A small autoregressive pixel model, trained from scratch: norm rmsnorm, batches of 256.
Rows from block 2 of a small autoregressive pixel model, named by matrix and row number. Rows with one number belong to one neuron. Each number is 128 + 32 x the weight over its row's rms, rounded and kept within 0 to 255. All counts start at 0. Numbers have three digits each.
After each neuron's rows are labels from the 100 images, of 14848, where the neuron reaches its largest size: "top examples" is what is common among them. Only what is clearly more common there than usual is listed. The data: simulated grey scan slices of phantoms with and without marks. In brackets: how many of the 100, against the usual share in percent.
# gate: MLP gate (model.blocks.2.mlp.gate.weight, 336x128), inputs 0-127
# fc1: MLP up (model.blocks.2.mlp.fc1.weight, 336x128), inputs 0-127
# fc2: MLP down (model.blocks.2.mlp.fc2.weight, 128x336, transposed), outputs 0-127

gate.134:149130120144129106157146133165155168155106139130137157104091129094084163128118133094121176105132128196146180094154192162150080120102120121101173101105130134097124144120122110138135122171125152062097163130187107128162118122090098180113109099150155098132125095187090093157150171161125095165154111113133193136108147087105171090153139112092095081071116147180056098020084156106186113170155
fc1.134:122209135124155135181141113106139153130123074133184123146134157098103058132089139196160101150139104069171129190141145134097122129142092148215102120124175089142150152162145094196187092117154095096158151133092181138152172140121160176156158136129111107136104082113151099174148130062154140127116124147114127097100134110183117202137139153150141122071109092120117126108143078112055161157149
fc2.134:148145162116122149079130130138073070098172139085143146107153106155106128144164174097101165172143134154179162141114218164116146112113167120122148137181091097083094081101129114130114178103137157140128131172125154095088099100077093092119070127133095118093160104103154146161122072106104155131133127067137075115181110163094163129146113172147213075179105084147187158127098128105191136120159
top examples: low contrast (85 vs 25.2)

gate.203:154116135097186144141100110142105142147145136165085109094129140118061137081172072167149145149055111091163093163148144121092104095129142180159116138127146078083174172099194096110162146118074158210113123152117179157080157101156128184095126145140131118168130056115218141138113147088120130145146083169149173110162087166104143118130160093127147159155150127130153164161144150099137107173092
fc1.203:141091152136173080218146136118128148090100104173142129124154140126117125108134177105119142128136131163154158105101091150127122097141119156133110137139052111125163220111090102109117103141188134130122144082149153065075209113093078097153087118131106152176196149142154123126202092176183114106142137187107078135146085097110096119140150104135130180080084161091129128110101162120135154157083
fc2.203:136118154103115122116148161137182139137124105057067158135128129094141107159122128097120158095110144182114108073206115132126154133119158117129158175109163112122131052138133117085062146171168128137183156119133129163189123095155130168133074149108143189126128109157185127166084110094082051141122110086161086085155114217131041145111151157101124155158123173145174155104136118144152136109132
top examples: chest (93 vs 24.9)

gate.132:124147150105091137182118125141143073095120208190121189111119156099144093170105114121192117100138081141121123101036133160133085032142103121110090132158143147104134065119102135097065105105106105121110110127060135146120170144125113126119085150108124156174106131147131090197150180097130058088121162140108158108099148125151099114098090146154067151162120107117157112135107183111153076146133
fc1.132:085137182130164101116152122113146099096109055136138171147143142075112100126113126095139096104102132193125130149176119118084132077131150112111143121106104122100195122161166181188166100102136080125117152137076127108087127131160113118088114128173156127085082132158123125182169043150072154106151170133097110115158134107133123150171131152100102108060114144207129111087174074201128193133106
fc2.132:109114180118141165093107099150093147120096162154095107054124142117198166070103184083121160088141097166121211132111127192120116110156109051100119079116154099154082118089092073131097157117110134079166085141111175155081161113111058125145140118093070127125106099083100137093108152134086085138102126120129134187088164147104134153111071097114146111103107149146133170140142139147140173126170
top examples: low contrast (100 vs 25.2)

gate.326:174178143171134158134132141104076126172104115149089126131120136135126174137095156125079181154142121163106050167128122106143173098140150167090108193105164119091148154132122164121132116168094138196206141153153170160168121201174146148129086114069121136139164144130118075185146114160072135099096123139113141157128100133104137171085099126086112169102070138112090137150109145161176075196091
fc1.326:114156121139140133096106141136133099161167131150148111136133112201133127104142169168136141190118132164168209155196125162106050078157140113051132115116088115169100094144105129162095118143083155125124142075215129145087137121130121128098117228152090188167126116138154138144153114131106152124180155187138125134136101124139089120093138111138117126196091141146111134137118150159217111165173
fc2.326:114128162167129123120119093098115185111124094133155142111179110124147089046162196146168141150127152148052163140149124136106143173130113130164120145127136167066142135137043145076105162091110137116128124151138183147123138175162097162067144136202177201138122177077140159139118128092135095124160188139129126105051152095098184116093146106144177115155140155155109111122120143123122184180141
top examples: belly (99 vs 25.4); low contrast (52 vs 25.2)

gate.119:141132084058142189167159129180117094120148039082140200160127108095080158127151096133128130070133134162188156146142147114117149087200095064132072158084143077120137138109108187111136132184153162137162118110125060138176143130174070130108138107125087097147138138099136133153136110157107112109120176141097178166116116056168137144101145158126126149130117138133190099160093156115123091136142
fc1.119:118157123149113135139124122120157124131117131130099090083092163148053146101088112103098112171135129137125141106151091094124134135108185137143138134125142127141140099150115138065129051158108122153111165145074112149087095133154148086124176196120150153137121120117129088093124134180127071103124171123116182175206011167139106134137128112179156153119186051131128136145110159237135163143131
fc2.119:131130105149130105091141136130126144122135135095162123171189156150152189145116146130087169183161130126180134072098125147151118128199095140166102098115137063173122126132173120109135120119125154155144115100142074110205115096089126162097081193125148112130110138109116127103151097116123130111094092122050110155065233124169109096133106134042135125060120134148082118085107101124139152121055
top examples: noisy (78 vs 29.6); streaks (70 vs 24.9); low contrast (65 vs 25.2)

gate.298:190147132136165170068180156113186123182098176112151105099158122128110160154141192098173183123161112143157085130164174134079173148126133104125096101090137155087195110101145132088072118071096125137112170177136146149137118122160168173079096132128096102194125130162091123145166161133144150110119164100158158159064112131095123172118115056147099166084059108140136118089124089135144125142117
fc1.298:109119167131159084117111118162171177148138156105182105145135085121100157101081172160113126153152088146204148122072095152153125060093145121134163089086100123088194134107108169130145130161202138117146134098201140141116140152148150149145108119174099086107131098132054107102178122122112201093129160167189093104127095139114054094081143116127127081165097133143139143124132113134178187151154
fc2.298:105123124136095155099097142149074183120106137153100128105142155171083099156103105126127156143122182094119088122149132156092109114194104138169156164157174078164062105091189105093112078135129139122160088103154159141160139162145106104203205116125162127141110136094175153161079064087085045137115108103068126140092140127145124091192125126132143121075113166132139129122130163106081080177131
top examples: chest (91 vs 24.9)

gate.321:106116077154082158203102148114086161141153097143110165159128127102115093150147132105141168095132143178155114165156109079103132101127123150103160176155162152136125158134113137205106108121138161158157219121095119110115132111106105125176104135179111195122167124161099162154100134137075165168186109164159114199163133121112112074187105178095148234135160104149117096156128094154114125106130
fc1.321:114103189116153117159074103173102154124152182127163118112158140182116118121138064134076099185102129162156134088099157155132111063138112079141142119202145134107133124142141050112123122119074176164175153107068094179087090131174124099110127116130170122105174101123091118162097161113143149145176121133148162109112108127121206153201180170152141131161129142127095094131162136157074099149069
fc2.321:131136135135153088156162134136149135148136127079116132105060085106167099122029126146132145158120131098136121070136120094092142154107116147153094121139115180121158142126084160160177120132123103115129158152126142115136168163134119156127121120124085106106102168154097131153095163106114135158114159134049133153136123112136104163082255075103181134165103159185064102169101161128178176117189
top examples: streaks (83 vs 24.9); noisy (72 vs 29.6)

gate.261:164103105138051088143119134167112132104165169137068150166148156122140104127223104136169128192091129150078148111147129159079104130168123159137098129158182127156154122131099096106136132206135148132142174141103087160159110130051126153130075100102157106077092156119125178108134160107092117094165119135148133108124023100086073154120138105130084178144109120193092121106126134154129118088128
fc1.261:098126205132127076120112157117074105101125117090134114116168154141167132114048110165137122123107157141175117102129180087149110140105115088119155126098124150136120044098136143076096133146149171133117127076091121143134137154091150210092091171116112115140122170108110203142083111135086062072164114115172142118102107144163195094156124098154059109089166098100092166153125132144165071153148
fc2.261:116137063126144125112152092110109120112100159110182172163070137125055149141128097187140165059090158084152116141075105122158135151113082203169135142127168127136124143137144119099111121183084114145131151105139140143102122152145115162126123080147117130204156081143125144101142165041126127137115157134038112166168125133148113207112106172131095161097150128153139099155174170095100077139070
top examples: belly (88 vs 25.4)

gate.262:181125118132082149153158086156113118123134178064154136111113124167139096093138161112185172072076147080109116144166154105165190078104079098100098119131098076160076142090100103108064169127077115089118097143165145169188149118108129141084140127112109146159120181108122203121095145201112165124161144131150132184171133132148097104086090115171091121145082070093115138149133150085118140120144
fc1.262:087113133103190085108163116084078089126130079186128108156092174122191165134102141106112112151204124113158131164145070095124145145104111135148117105163145099194195171123075106164099137145154072148142159132114100164160120134135165121146132159121101098150113082108097050120142172076159191156114129140132162146125127160173132133178075159168180145102075194136168160125157139142093139130136
fc2.262:135138094144160183151134088161115190149116200153112086124085127119151030119192100140132144124128124100147142110082157143177112148152084134120186193111050139160150140124134084040160081154141165124127092132100164110084129117190136157125169101131129143121164165106120172119054108125141130130160171151104086086144159190144112123118124077171072095116112131116095114137126122115091139131157
top examples: head (59 vs 25.4); several spots (42 vs 17.4)

gate.323:077068100092188147143080143100128100119099113150160151076208112114124113121065144182155113140123159101158076113111116153100138158122105149091106051114128136132147101163122101198080109141140173151140100092150157131130124106116199106099139114089198065083175081147148099098149069171143066168118121130135152177090125095088134133104113111142129075172132132128162146157165123138098167100117
fc1.323:101148117124144151149121171154141091150145025122101144088119148101167068154161130086112128084092116146110130125141092102130132100101119176092141160126143102173131115119127131158126134137188145127167070100094097052079136118144146048139107123103060102087139067150116108140068111116089073112121130140146117111065208056173166124106137120165104097152133155137147138143158124072188106132104
fc2.323:118147097198076149130128145093116151119177130197116126171126121099128171144148140118127083128143118089170172118139112122187105135164162125110110131149100107100141125091091113114136173118119095158137131163151095148129141153115095088121074127098181070113032084100169131094111055165093140101210116191119165150121170178114152174166150141111131133152179113165128140144080074113165117182180
top examples: limb (80 vs 24.4); side: left half (77 vs 41.9); bright spot (37 vs 16.4)

gate.82:157053110105146087108119117135129128188097132119178133169093075099158119167128142148190140141036112167210184094125112148168126092114166143153134130162153070124118156153187147165127131103137104104136114102141131170102098122099129100062162144135148144148120183086123147096184117158126116097101132157159104146144112162124098119119137160156122079058073140124149172093076123092112049095106
fc1.82:109101158114099130114125107095116117151134112112097116119128124093182159140113130121146079130184103132110135209088171173127134091142155123140099127157096124131124088127119160165089196121109117127125113045098136109133157146173146113082059183102078178197140133138138137130120171120127071087182097050154135176087077179121114100119177078154087072059129122151148117123110125096112181116168
fc2.82:112124195122127106155182173151176151189123134134170127107144143125088127140098099107150154104101090127096132075157124139189170122105161153102136098139118149117154110141112090137047141101090131140121086147162115164141130154120138074097173027076134126135086106192083130129163167097112105165178108194121146091153112144102123146173082110090127158158098110131119131089179123057143165148058
top examples: head (71 vs 25.4)

gate.333:111141128110155138150108118100108095073221120153127123136148085144080109076088083118161150078182159133143092145178148103157106076186112110135086113078098088109152072120133094126176144122122068086087148089108121185137140120212080126128131097132140156141139131098089080088092119172146128127131060145165091123118108149090162098102170117156116146141171114107099096202123155100103169121166
fc1.333:161108069088095141114123171168086147143078108172125189120144143106110134125149074110137137067077157195162121156114120113145113128107139138101073105105157108176139124109071156097110111137082118167054137156114138143137148173155085108157141119164081124188137184113160155156090104117125179148159121134194093123114136123162156125131073146166077113096145156187167090136187139147105125216158
fc2.333:104101130124097090127157124102123175071171141128107117123070119135125122101155138159142084186155128115097128125111147157117105104142125090130105078091119129127068074135113121106200097093104044133134175128161131229127107109141215123166166128138164121209186171097112141189149083168099142125147130139119094153170115146133181108091129164115084121116105143150155109138133046096131120095148
top examples: chest (89 vs 24.9)

gate.216:098164080128034075124071135127149194149119188155114113133148125159143143111128179117151097057134125173047136151091119134111133171167163140119072124115145115129123147135121182069171113159111121123161123121125115090123101165144109091149125176078110166081074138131141098057100088147108112080156106187135183120116177100141143134149154162084095129150163079112105095134143115064111156107115
fc1.216:121154102157110095124144149132114092154137168106119133083111119124171161124085119199120120158161178048130110171159134101139151106181153080156097162119143140069102143096098145100110098154033106192137119128116090129167073168154159088118158168116056126209135132148118135088125159130112191135105210153140088112149089127155141189164153160145162142126121097177093102147140111106139150119106
fc2.216:152149157150161175044099110204102098124126117149164079095111109127080084166119125215126128124141116141133117171183153174142098071082109132137138112182220090139139138145126074136118095129186134130155118125159108125100128109173166136104112153147150122148122134071139132175069170157119133144119112157136148087170190156152117167083152144084152113147158096130132189074151122136058109126134
top examples: streaks (91 vs 24.9); noisy (66 vs 29.6)

gate.127:155077142127092093141153187167113112198172128122097075090136117099114176154177136119122145105174109127136118090155115160102151120120054136162192150163133091167160112146107128137107147110123090126170110145077147123133128135130139096083155152092199086123165171182106109118033135159160091123082151122142133157116174177121110126111094177154107118129067158102128082148104166073131173147056
fc1.127:125150101099132169128187141070165064223084155145108101108109149134159145077147118095139081097183161136108150144139041165096157139187120156112154119167161160112152172144142139108140118164095131127142113114104151054188135134134116141158128082167159119128174103100106081103163064127175143107097135117165105095152153187182135151104156127102159113159114140105095104110164185144088102085129
fc2.127:132130161131148117086148073156146181086175089130124062093139095108090128143156166097107133137148177096111149069076112116158104085054120112131174120101079139097115147104111145181167128145156190124114144108078100117151109189144132169136179153129128089136118202101085150157175142102129154134171156142138127155126177162105139118140128107106161114084147127111156120216174078123214148149094
top examples: head (83 vs 25.4)

gate.60:080129106106136161125214121122137143027077151096148080107141089123187149047136028078135165107121132129108143123138122094066111159133117136076149133161117115137115118128093121133107140119060160160150094119083173090060131072160178171119083114181165114122097121130157151131136119131126155097133117115107156134116102147104134078127139101082177104086149121140147203136151117134124142160117
fc1.60:119145129097112151137131117090153120177161151150131115065156107126123127141119128143112196189083062103114141166176088134045189175142112166139073102064127117087115127111124109060138119101144150101104137112135136138161121088133163120150083176106137175076127147122172119124143155174161166156166113124115155175090171071172093116118111115129076113134094129036184123157153149126184112162162
fc2.60:133108142127105147091130149144113181140106079066125142153095171122143068126119165071139140155148132092134135119144094129148046117149156110058141036159074117129107107140161132172119156105131127164092087144178088102141129142127116110133201095132086127093174170133136118097149127116018120105086150141152090088119151088154173165149149149099151108152142165171097107109059138134102093071130
top examples: low contrast (89 vs 25.2); streaks (53 vs 24.9)

gate.108:102156084121150117157193140131154160108142108155144091213128101078109077145133149056088129146167112124154087106191118123176123167111092150111095182173153118109162095109146097115127112094094167094123138162128130119113138141113090120060190079108127144159142138077090134189135078162120064182097131077153144101129152080164088144139183113156075118131104084075163109096163110144136131132157
fc1.108:136116133136137094149106109095093198097116141162191091123120138105130102153113112077116119045137138140099153153164163072129174151095108194177087130150083135129140186134165146179161130083142135123091168034134093155136134137120144139106080111099128149101114082114081094096154136105129085082167181135124154099171120122050130119126117069090120081076125114113149161140159088153149165171084
fc2.108:127119143152197104138188150186152146099190093092149157140141103123157094134183180119100099188131163119186161080118159157145143118131168063139099140088208111109112136107139155127107134151124120144141166123068134120156132165138111075143154138111132092150156187125156181107100168102084100145184076099114146141080112111178090193096124134180106114104052069149139109083135122125113115117143
top examples: limb (55 vs 24.4)

gate.173:056157136148141181130111099093092151166123070108127160135100152122161181093123167079121090176134102085108085167161123120152156131097159145062114148183068133183194118109149132133157138161170135100106122188119115148166120182132080133105108127093133197047160103158077121187146093140106222148120106137140159184152102138098151140135135119108111115162122145149116146126136145190138153124120
fc1.173:109153133114135073135138152133063135070128109111197107167114156129085136125154096130116054176135114059115141109096105159109062124117111147107097133148099109147094071161124101096102098128131133166135110122133190180038166113143113086115151137048140148129133122162137080124133126077188077134127105143134084112150075107139119058154120144112146157149125104139149138090139135146075229103137
fc2.173:129121079124144157112126144161176091141091123131157147101125080132157109117157116122131139136085129147130184125167167111082117063197199168106210185164172081074127105113127134097122119127115147100134071125136149120102078083064116128108120082137101171151134131108161116165081124153124046104132096134142172160143171104148118080115161151136133123102056093169195148123176095132169082149144
top examples: belly (51 vs 25.4)

gate.47:096116128081153103137108118182114130141183146201149096157141126158119058117109163200113139130190161118145074127145100077105148102143127120122096116150122144120109175084104091080164136109129081178087084115095144086111142151196148088111094133137111134098154142135089164112158162100088153122136158110086186107121084078065137136171073140145166099074129127177146124088158160195134169078138
fc1.47:086148134099135162180106141108102100112154138123150138127133154136132105133144089168144117156164149193134085135145095095138178163130078151088088124094138140109119169134178141177146136142171142156133161087128106146123101098094105090165184104072143119096159048164115131174157160167097177154107078113109087109137178096183147177101138194117146083181147088140049133185103083139093166104175
fc2.47:111106081143101117102172115144110173200119109142122140037120133076103133118143142073132127111085137113134120122111145175148039180167144107199171123159125146075092169182105184115076087136149153143141118107108119132154108083149077138139150139149153080089079189158143099125108165141160082144066149166165145134150115196137188115073118118142077103126135116119129178103142157125121107150115
top examples: limb (73 vs 24.4)

gate.152:098149146150065145086179161082103140108108045121172159169098139098088138117148105137101137132173143132121149115184087116115110153131129158119129128121185152163098085157138179109180164153114119119137208154172050186149103129147120120180079140167108095105065121152137186100145099106148102116105172147138092152113125135131141137152147138088180143130098154103196035138121105155164153141095
fc1.152:138167139101112189102138176149187141143157073144160124125132167080161158126095142146091154054185124203124092132134069163057083158170149073190104164056121168109169120124128121164140130108153109119159169121156085140133098147198122094138163140159138156108077125130136073102119173094169091092139084163141173159103123127125160132173159123131152122158117156090135128129119114122102182136087
fc2.152:144131086160096047156101067089068092113169209136112078123129140162109126138099092124088103207089098065108160159140127168125163080127122165109143100147126104101118107120092122068169110067133115112117086113134136101204150098129129148128097112139181132151196158142091161109103119161123157134110171083079091149155091133123119120079138155129170113110105068125144149142066135162147144138165
top examples: bright spot (58 vs 16.4); chest (51 vs 24.9)

gate.306:152130194085104150176146204157153124127123114151127156133133180174153113065114054151095100070089113135112116097131132090106117163068120132126118141166161131083166127137149141151127102111128115108120123146131072104167137176071163095160145048156171132112125202105101059115190111119131112188112133154141143073112123134133115105121141118211114106168104147140117199145123153090066114115126
fc1.306:102120120124138097124107099137093139043101131179122124135144079144115128175125124096130108165159076147130135166118163105150128164145129120108142099105058121224120133173077126137126090094119165076105159133161097117061113116115051125145163056122153101113080179087070133154081106175128194160153133144106163174125150101116113155083096096134144083144169129170147163117102181132151065115130
fc2.306:151124186155145155091097164075106098154121173086083131105061201162099124091120101119129164098094075092123162069141120125143112080081109142206172183192129149092145143139190119139153150133118138140131118133101137105151136130140159069153105106150132073097124159145085089093138124179091112121113141147113191099098156181087115168100085148152089126137067156110156105141199140161107124113107
top examples: low contrast (80 vs 25.2)

gate.228:134102120109115095150123130119147121158161157145082160126133144147156088179164092082203169120120152135162120157079130174167105147143100123093137191112047104087089113097141184116116123079225145135100150109132164130084149178094106110129128123100170140113115169124122188105102146142174132171087107176082178080082140091119128112149157085153102088146160116117151027141109143147105118114100
fc1.228:149129116163048176113184062124088097148164143104149113112141144128119107119132171081113131114146111163193088045102154102114183100145077128105121107083169128124118104117073062140089172126135138110083143136100135068101102113102158127135119107061146169097138179146108126131126103148159119140118147074195146115126067196134143142072094113117129120069183148092113138083153141159153123104170
fc2.228:117125151082143145073120154101140140147141135128133081136133114147118148121099101180134108132104125108091092147154119139112117116169214124089131066169085112064152135102161178149165186091120127107130096137099067103108121105186087096131121168196124050140160114123080093117137122090083136098080184151113050110135162127129160138095151115117124169140132111198118177110109075133090066185155
top examples: chest (70 vs 24.9)

gate.239:108135082142127103117142155112172091151066125069131123128127130136180141115080141147108136196195159138145108126116199093144110153152142092177180126130120121140132147116199138121180110160100193115146136165099137110098130086109104106050111120110077090098065075093147070132154157118118084078080098091142180144105099132081092128143105100142113108141132094167085104172082157162097098089165
fc1.239:096126164077158138121134140195170088136144088081098155130128146135137155159144151127095144066108089101096137134133144127139144207137123082112065139154179134158169112145073134106108068133117203063106126204132096100089145098106157157146098095073136119137099114108149209091108087117101109157135181153147117136107098104118093093118114144131187159086149150094145180111153157072157179115144
fc2.239:177146049150145159147113116135027152139127179121181092143157104094119119121121115118090160161168117100170167077093107159117088082082149098164162138113103100100102140121132095089178145092130073118145109098160154103136131159142140162128182135105144143135146151136093111144138106163192186101111076132094210079155131155164186169119156113115100124190120115149123065173122077152151105126138
top examples: belly (56 vs 25.4); low contrast (55 vs 25.2)